config = dict(
    decoder_layers=6,
    decoder_bias='all',
    decoder_positions='learned',
    precondition_frequency=32,
    one_sided=False,
    epochs=57.0,
    warmup_steps=340,
)
Rows from block 3 of the text decoder, named by matrix and row number. Rows with one number belong to one attention dimension. Each number is 500 + 50 x the weight over its row's rms, rounded and kept within 0 to 999. All counts start at 0. Numbers have three digits each. After the name is the row's rms in percent of the matrix's.
# v: attention query, key and value (stacked) (decoder.blocks.3.attn.qkv.weight, 960x320, the v third), inputs 0-106
# proj: attention output (decoder.blocks.3.attn.proj.weight, 320x320, transposed), outputs 0-106
v.201 095:589432512393466529542490465623445584517520528481465435454535536545498542499511605433423542443511558480474523489517426540544583554463487587492463554489502540501502580500478578428456502456533472438554486419464527558520547541492538459591487638544515458465569579478507408438573518498436542504500450495522469484484510489521476
v.202 085:518586542388565500548542490441510524439544504522608521637388487467494540543448500455571514499500489606475584377460500461510501539419457504484611501555444484537409476510447632545509466536469444487552433495543475458485428435458493488529540472435518516532551515499584411506417430490554495446504566517542541432491462479529429
v.203 088:436405576542526573365425510498453486456545511513502474515469450531506525482460445540567552509436555457535498514408453523462448440488471435502582496546584508473486547537523432520407428597391470493517409621575481495542489475545517471453464514583422590508455476543510499528471590496494496472491589448530524527501507511514442
v.204 099:470460492442550565504534524523531484574576454564498539528456462456417509471482491549459501446471464521521448480473495452452460419528441446305577547555483548542439405503608520465538502512459543528460455518486481422536582485518432544551494457488431511518605540449414529488487543470476509503510585478376494514560515544500447
v.205 102:504535480437458530480597445433493523493429457540478488445520509594542492464541612468624471386468496414490581466445472436519518484494554521525462436441564540571491538475480525527405467430425467576495495548450507512415630593524466426585484469474531461401435457544441524570478568523488449418517551584503478468559458597414438
v.206 096:559451530477509495476460560569573485496470539491506511484437575585568501586603515540409444496547554445484551425509460447560481476546546565420554519492528473508525468541545502474354518545550521504467508458424433442509536474470541536527456503449545451523458476465491543611559444559503497454432450491565451420507517478559603
v.207 090:464355483503508531451463452510449550520515511415540573489429532385577581534500506504506520476450469503545511395535629444498483481569447563451468558553431509517494489479455493552494474549513480518545488496492503449571445451461513491478505480468453514531531447525372558502580464543533542496565618428494609444491501464477453
v.208 101:552484534530546477498478421528688513603529555477444551501459505517562530527511423566398505577545506515484491514475460472563586446518484461471618502512455446554555473520503550510498534540487540488512488537468546464481406523511546587495501526513390420582564483503483476558461471508511503579472556462521478490502411429469480
v.209 096:439499464475500477588487451476591482464394503486480456465530405428461392515598562495518526465431496526482569476501486459506563586508477539512443449394405539545436464486499534422444557511541533498482524427478539444527465469483564481503477510416533466579509479435510448479489430470515585464506484598464483543503506471569461
v.210 103:480506495470464373454438360527486480511539545510538447452543548493526421504585488529496442504417536578446596457536513491474491513383559474465440496508449602509460492515468616398541433521420528531480514470536471527545498532522502439511553473498463486423443565397510515514560431518504530488470452484484509374443590527460449
v.211 093:442425527445477553477588526352468490475480507464532610439375522400535434524454465477466584462453536641577515531616409599480363574454411402477536421493521484542542446519507468558473521410498436534532506499610467520425488553505508498481460528491464591518526533479491422474530552462496450462546527443494555557547453503523506
v.212 102:484580617487583583407519553579421556528485479522484586504471594503568608531422514518500539443409457396522492472534517473570479472480540479489587514463550586474536593545490498460471433578511499484434455561420533537433488538489525546434590540573514516487488479590560545485515496529549474486671577453543548492468482459542507
v.213 090:597448535594467503539559415549556526445508371514510414456552503510536484510473543430507471469457571520485544540533557404481479490452527490440414506473482409554505505447476483558523512472521542555434384504515506416467658520496507469508520452617553480511526422485456451515497524426492365523422543529454515454555497371462485
proj.201 090:441433491550497596506525485440474435488544598535416512526563472554558474476503356512523461542475490582466570519543525517545522473500527502512502460527518515500429525507444536607449448473551495556533458530493416459418435551505473500410477434389404524508511468511494572553432482527562478482472581468476552525518547505498553
proj.202 090:561535514498534518412530500490514553463487443563400442383564483492515457591468546509526518547529496481458447501561469428477348590419551501440399522538548505557505563498482437428487581457513493510463552569493529529576477504572533481564439483479525453456497437473558468399516527534522467431517486460499492446531591541470495
proj.203 082:541563490485468414626435617505552467414427545466477463396440456512571613441493509510510441497518522484442525484383536481485420513471477493498465537507559493437555473515497532529408553543561497454464441440425489568563467384548504520492553502517566479471501505506509485434525453520483492526483437528522519575519541473453408
proj.204 098:540506481523579480447414486595454556555476434439450598488504533473508484520528494535594527595533497549521505548471536521545543563666537539597516545520500533524500555561470518504471531550540517594618546429504455533554486536470520481534478462451635500542402512429547463497436531568483569531539491458501519466495472478538492
proj.205 102:627554509480556507538476450428511572466456527502455530483516500483515417526551508472541534493498590475502484530498476538501510456430389542430512502527480484484492505582570423534542564537472445529408578490518534512568462431521481493494595537477522611562459505503516500402464477443558574557454400435497471512443526468572551
proj.206 097:425476424559511571543534513464460471473482575654578496506499523524520545487474512508607523523403499576555505418458512430536554559476485547501531516475517535460576459542548546556580538506407484501579552501533512524421476500561512502553470479547547538586464538479533493516474531384415598450397495573461485565435463546524599
proj.207 093:525439527503477580521478491477440585397456526501451474507458497492405504483524409535582454417473437524568497473480567517501497552575534423564520534606526481471475351440537534468605530574488452577559529506487479442548472492460495496499553509519559438481508540428549464539536431466520479523575503566510551572495520453543471
proj.208 100:482454512485560553467565387457346568468571452575514532512429573559428583453464538565506453518521457532466555517505536491419359499377531452449541485511491564619497437572512457438543464449518608554563473460542581455468545436462548491541519418513559485519475575569551489475484498436443447553514537535515518540503531527520491
proj.209 091:470410462538442568502617527552450576493525451502499465565525543477460579493450472457533477578624505511618486439513524514455533442484522517458537498525518450422451448466526480580569485520498438510433510484528551522460552537519580542439536532511484536456473489523517585515466631494476483458553516488498529465527422483459600
proj.210 105:527480432552557566475556519472449471540440485561440583462485539513547473523554420489565533528559495496514477518493493505434506502589413573452469501483485461583459575472469505542399573499521426485489479505519500559499523445459439556548403443499510447478515450585585493528498553586543461464456462477514461547557488402556509
proj.211 093:539499525476550438599479589540517619494428545567531465568562550526503548471600475552571378539482444495494456443454547548585461501501526622477485558511529517510453511462545453493597468502458505526482504577493589425476459481483521603466528449462473485473558477490555630493519489565456523551522372530430480441488501421488507
proj.212 102:516494526448463488462438506497495513621528447502485477492499575495479416527532494574515387462551558566439498491574513378495522531480573443483500425596525476488399417509542496532458579472487423539522492531399491543500506489490567524534580497445482526468542512530448485552426477465425473408429516557514486556497445551446441
proj.213 086:588536496542482472471396499513461501524484512514388520594567437521471449428507549434526598500479439557525479495491526451489479484487495524516477543499516482513464467464484468484436514578465521499479641414438474520534390418597555449474528579367434506564492518537510492485516527468699594517561467512448495617433533507474564